From a checkpoint of a small image classifier: 48-pixel images.
Rows from block 6 of a small image classifier, named by matrix and row number. Rows with one number belong to one neuron. Each number is 128 + 24 x the weight over its row's rms, rounded and kept within 0 to 255. All counts start at 0. Numbers have three digits each.
After each neuron's rows are labels from the 100 images, of 14848, where the neuron reaches its highest value: "lies over" is the class under the peak. Only what is clearly more common there than usual is listed. The data: rendered scenes of toy objects such as cars, trees, mugs and chairs.
# fc1: MLP up (model.blocks.6.mlp.fc1.weight, 768x384), inputs 48-95
# fc2: MLP down (model.blocks.6.mlp.fc2.weight, 384x768, transposed), outputs 48-95

fc1.341:119116123127127129148137070210126135130128132181127184145134124128148128126100130121127114130148128171166129132131129154096126174145108131124091
fc2.341:136129150117159122164125112121170126143128129128191128094115141073127092155137144122159099136135128101128119124126129093150129139142151114123129
lies over: pine

fc1.125:134138127132128112128144127130128115185126111139155137128128125103128132162192124132142121178116129133127124122129146117129132182134115097129150
fc2.125:103131148127129126145123092082128130134125154187101133125126136149128077158111146089142146118128167113114144169129128140107127092121145125123122
lies over: house

fc1.759:048127130182079151092128131128129128110106140137125099136094128133116199114127148118084141100123162144128132056099135129122095146129120137158129
fc2.759:129130131133084139128134134113128114097109130129150148105114129119132114160129132121137128130128133146103126119128124129171139188116114118126107
lies over: truck; sofa

fc1.505:125157116123120128131142125123159131115133116142123125123125138127106161118141124118100088145120126196121112128130127137102121098127127118119145
fc2.505:093131129128098156152127116098124135115071128100150138136133158147130109127146118162125124142129128114129037167125081145150130126092116114127131
lies over: robot

fc1.101:132128080131083126129113139132129128130129129134118126126132133124096150126137127123085151112128132136117195133121128130144125121148079123130163
fc2.101:069158134115065129131129150129128127130054117132143130129127136150127126137097114158113123129133121104112126138113101153123128131114111134126085
lies over: truck

fc1.407:132101124113123127149113099166135130130104134105102118181128150169123127123142123122174129130132160123127157129118098109120110214140164127136128
fc2.407:122128128081090123133130096149126133116128122094137139154129147164118097216131094120129130129127129137114120129129106107131133148137130130130119
lies over: candle

fc1.195:121167088127130122162138139143158131123098093100128117125107131179188103107085071115196151131185126119075125126141123124118129125128102137138097
fc2.195:139103138068127140141176148137109127142118129142128134166130129127123137138134147111149120100128134122107117125167138130121128086128107136133101
lies over: arch

fc1.166:152138138130132062119127128140115109101178106149052128146144132173121142181143135115132111128133129169150145123105088107135131123130156123112143
fc2.166:134113144121129162116078131116112096118119130105132128110124124223130119135115110129100122136143092117119137121134128207154115109128123130164126
lies over: tree

fc1.221:129145045116101128131138109128145131132125117127130147150155130128096166124130092132146123141115131128161128102128142138073101082126116114100127
fc2.221:095132134129117146127174163128114181137127130118177205112152106133113118121136119087121129127128139118155103122153106120138145154143116128146140
lies over: robot

fc1.63:126136138130160132144104137136112097129128131135132127124073119131129135109119126138128143125148128145095096079137129141052131134097156130150109
fc2.63:134167136119121117129190089117125130157134126136162114147125107172123084135138146080142140117167163084091119134156124143097151116123120122134132
lies over: house

fc1.606:093151134128122125154081157138129098129133133099097129125153128153109128140128109158159161171131136135142137140172140120089135106128138132122157
fc2.606:127103126130153123128117132127125128127113080124128121106131138128158095116121137095148117128129119138094049123134124103176160125178137126113138
lies over: trophy

fc1.232:102109168139134106126102125118163122149100147097129120111178129162093142128141127126150134126072146128202085107118163136140100200149131136128126
fc2.232:118114125129124134112123081135127122109134143129130126136087136113081115108130146093113128121137097127091126143104175131117123087121170133068140
lies over: pine

fc1.298:148124125114100163121131116116138132108137122122128130162144148129113133120142126146127139136107121089162107126127142129128128112112089145113144
fc2.298:123120160133095126134130129129127155063130117126166162117112086185120091128140124127105152123133128141137089131126127128121120131118125107114125
lies over: robot

fc1.694:125123144152128215100129122111125127130168149147144143172142139138158122122075123173150138134106129126146121124128128124116129135175130083114174
fc2.694:128111109115128125124127148123126109128122125122138140117077123128093129073133129173103131147180127129132100129047123094127133127125130096127128
lies over: tree

fc1.209:124092119127143128188143128165126128128129096170131169168147125101123110146110130118120115143130128165163138130133140198128128054106084162125111
fc2.209:129172125110127131145141124125129127128114169128124135121126139141106114131126143120126121111169127126159124120134146093128136138096148118114142
lies over: pine

fc1.300:129066127137127081119181132126146146133094130147128169126141128108124130128115163131124124183107136118127161128129143141156124136178111120144129
fc2.300:150146122107127133081150094146123132128154124090169076120130130134112014132094132133131126132132146118131128130158113107120124103157129149128135
lies over: teapot

fc1.367:119114138127134128110123129131127111120131136136136185159122077116157125128127129127133174137127126088198141129153107128123171136129102103123125
fc2.367:125115200084108126120133111096152128130127130132048132152121154126058132156127122126134063135186133124173123116161135129128138128131126128108082
lies over: arch

fc1.169:180161119128132099113122129131130129144125129149176134124138122173142132146128128122130127205101103122129141166184122120123167190122084134130130
fc2.169:072112055143127126128131129135130129152134122151119119125133130113134126131127145122118177127190127125105174109185155123136140126106185117128152
lies over: house

fc1.295:126134128102148097116129119128135126102120136132086127127125143127140079122182136109106146126129107140131134130171165112105085146107131166121127
fc2.295:139069087159089144115127129125100162128094131151136078101137128128116085106122104060140140129141111151129121124181113128132159135068161119121141
lies over: barrel

fc1.184:134128151127118130103143160129160081129103120129122113137128130180139146143124126094151128124129130125214158130084145169130125130114131135134127
fc2.184:126136129124112131127112130123128129129120128128168114155094110117158166117043128102130145118161151113200105109040121121131131130141126126139124
lies over: sofa; truck

fc1.309:173140143113135112128172123132130125127132135131101093136103127123127127134207084069137129180138145100126120157161138129136125117113140122104182
fc2.309:142122128128173076135125122135094112162113117125144141116123089134130105133120141082120143129121139163124103107040115166165110142130123124146145
lies over: trophy

fc1.168:160129143149125130126124125128123102122126068133098143104139126125184126162124133130117129121128109164133117111128128126175165117135095128122107
fc2.168:138105209158098122129133130090136128152116126127126136125113115112117095127166124130111121132126127141128109129036126124183168149129148129126133
lies over: tree

fc1.446:135128122130131157090141037153125076106121107150114123128100114131125093098130127159135167128123134126097136127098086072139134120132128150032085
fc2.446:131127125135126133140139095134122062136114103153125185141107128138172140128173129133122129088127130135125088161125091116119165088124047159119147
lies over: tree

fc1.726:135127128111127125136131118138126174120122131142105142075166140110124140124123124186109143094090156109123097128122131191127158117117124127068114
fc2.726:129155130121119112131131133106120119147200141126163126150135130118063138132199131130147114128189128123154128119127126128125162068122122128128100
lies over: pine

fc1.45:106131125114135060176129129135128124143122128100114129119123147130128127150192082125119102127128129138088129180120141129128129124128128145125129
fc2.45:130120124117128123115129131167099104126141130128183125098125132126144087097127134125099127145099128147113128128084126134142122126126127128128128
lies over: trophy

fc1.721:134128117133138128146127141167108127128090130172166123121124132104124066137128110163176147128126135119139179129143081142129123127128143158127126
fc2.721:132167142123135115128135126143126140176132128169123126156126123129090124126118145045101131109144129116131152124140157164128128094164128130125128
lies over: house

fc1.31:118122129124148124142132078128131146167131129141130130135189122128099160126092137106117115122091183127126082113119134167119134139129133135119128
fc2.31:132113141117128128128128178131128102098117143136131169130115123099112100130115122128133123157135130156176119128144114109145130128119160120129141
lies over: pine

fc1.115:126144113124125146129128106143128137128154148080130123139098134170121107115147142145194110103105129145108135117123146114131123168128128128155126
fc2.115:150151132097126183130121121129140182125133138141105126157109132121129113145167099168135134142134127128104093125128118179128177177114124125112130
lies over: candle

fc1.315:135121125123090115125134139122097131121132132128113174116107132151168170130134144079082115092147120107114136130128126123109217130126129171126129
fc2.315:129125124112132139092129108167126111126117139162129127098124154173128126075105122122129107146127102156089127151137126130126137086123136145129128
lies over: barrel

fc1.36:126108181130129121128167110131122184135138134128122131142128108124159127130118125127117119124068111151122110154130137130103142138102128175166096
fc2.36:134130177130135110146092194135127157126122127124169129119122104147065136108121122136128143126130127123125143150124119064132137118131152159116130
lies over: pine

fc1.720:120078159138125149097136116130128124127120149137120101128131091146124121124121132126129141132177120147109121117111129083141172128130150110088129
fc2.720:134104140126120149102245084149100119119127098169112095162123128173078169139107089123077153119126140132127112108133134128140167070093128119119126
lies over: tree

fc1.683:139139128155124128178124162142104124205129130130157125119130182132125121132130132085118069128115130190129138125134120142099137122137109120133089
fc2.683:141165138097109126140144125170118140142133135165126083124128134131059117168128150090115129124153137131124133146141131129128184127124088178160127
lies over: house

fc1.550:150125110163127134134149136079144116113132090103107129098144137153128074135107138134111120119132129111136124203124136129126128126130126151153070
fc2.550:129081112134061055141168127095128127130128123129129133127118121242131128166135140097148142170109177158136121117130091128119120190118072114144089
lies over: barrel

fc1.49:167128099134127087145060128094127053115105109116132134129183141113143129145116123127093145146143151128162154126094131133131157201147110112101128
fc2.49:125128171121099114115127138151126107126127121141144113129075140126128139162135126072135133098133131132140128131099125121119180129118122094110134
lies over: truck

fc1.482:131158143145130156121125128163103136110128125129088129124137141128134137120128098047158171130129130137133152128086115147131115128130137129128107
fc2.482:138123161135115146128100127113102133075114153133118123102126131133128131129180149120139128123127128162157132126126127164142096129065147118134122
lies over: sofa

fc1.360:126132101124191085174125140123094127127125133127129128089118088160110138125028168114131102125130128123125130117130110100114132066139216127130128
fc2.360:141144123121126149128119174138072106144135111194129131141130166129128205149130121133132143090126138147055128096136140146108124114119068083129131
lies over: tree

fc1.595:127128128101128122111101065122146113125131133148136134141099182106123120121117136138109216169133126082114186127152131111130144172129131165102093
fc2.595:121140153132128117113108136118096126124132133133168167131127085147127134128129126124125137072119130126143128128094128113125138153128099151113094
lies over: truck

fc1.696:129130045128117124121120088115127133097130115118126140129155135125128121118135093172092147133111125115142128134128143127127120096128123118117157
fc2.696:127101159124126122134186127127123127095138127045196126120158120153121121113185160110064167071130130183120107129127102095135116134118127128126128
lies over: robot

fc1.556:162145048126122128130153166131133130132138120117126125110104134125110117135128125097127129128087123132114115158153125123106126037122069104168111
fc2.556:113118160093158134127157109155139125123127128128132128138149127131136128142131173125134118112128145114127129123136120132129123014121073216119111
lies over: arch

fc1.200:128116129132136128109124126155180128119105149097125209124047125136123128159131133124125131127113115129121129093124106121134145129114119129128091
fc2.200:087129160090093129124202114128127151129172137127158123171111104110128118132130128126085134167137127128131099108134138106128127068192103148105130
lies over: arch

fc1.405:086083117135144094121154108214133129138060134061135138143140131107128130129129150144131115130128127135137128123151127123125140172062134130122126
fc2.405:128164119085115130128135153167128151072108128134185143123132110049103109151137127138152126129136102122129126159070095186116164139128126130156106
lies over: boat

fc1.1:113120160131134096128128122166129129138074131118124145137148113120127123133072140128209140128097102123128123155128097126142092036140130105120110
fc2.1:165129166123117119124134129150133098099154098080139147136122085126053129113126119128176125101153131129130138133147121128111123034117101108126159
lies over: house

fc1.573:125130156163117093129129131140130137142104123126134186123133143126155186108122109128148164126146119172131115127115122149133137125115126128131101
fc2.573:156127127132120162133098127142122154126095137111167127100147140155133130081131130126129142116155110125151128130128116141143027128124149119125128
lies over: sofa

fc1.758:156134125094142093135125127137164095135168127062166128156133186129128123129125127107143132099097128131121141149081134125120128128160085157139131
fc2.758:141128151070129132095136102144128107092130128125206155126127172114127097141132131087113134133138129180117097109101128117129127131132133121128099
lies over: trophy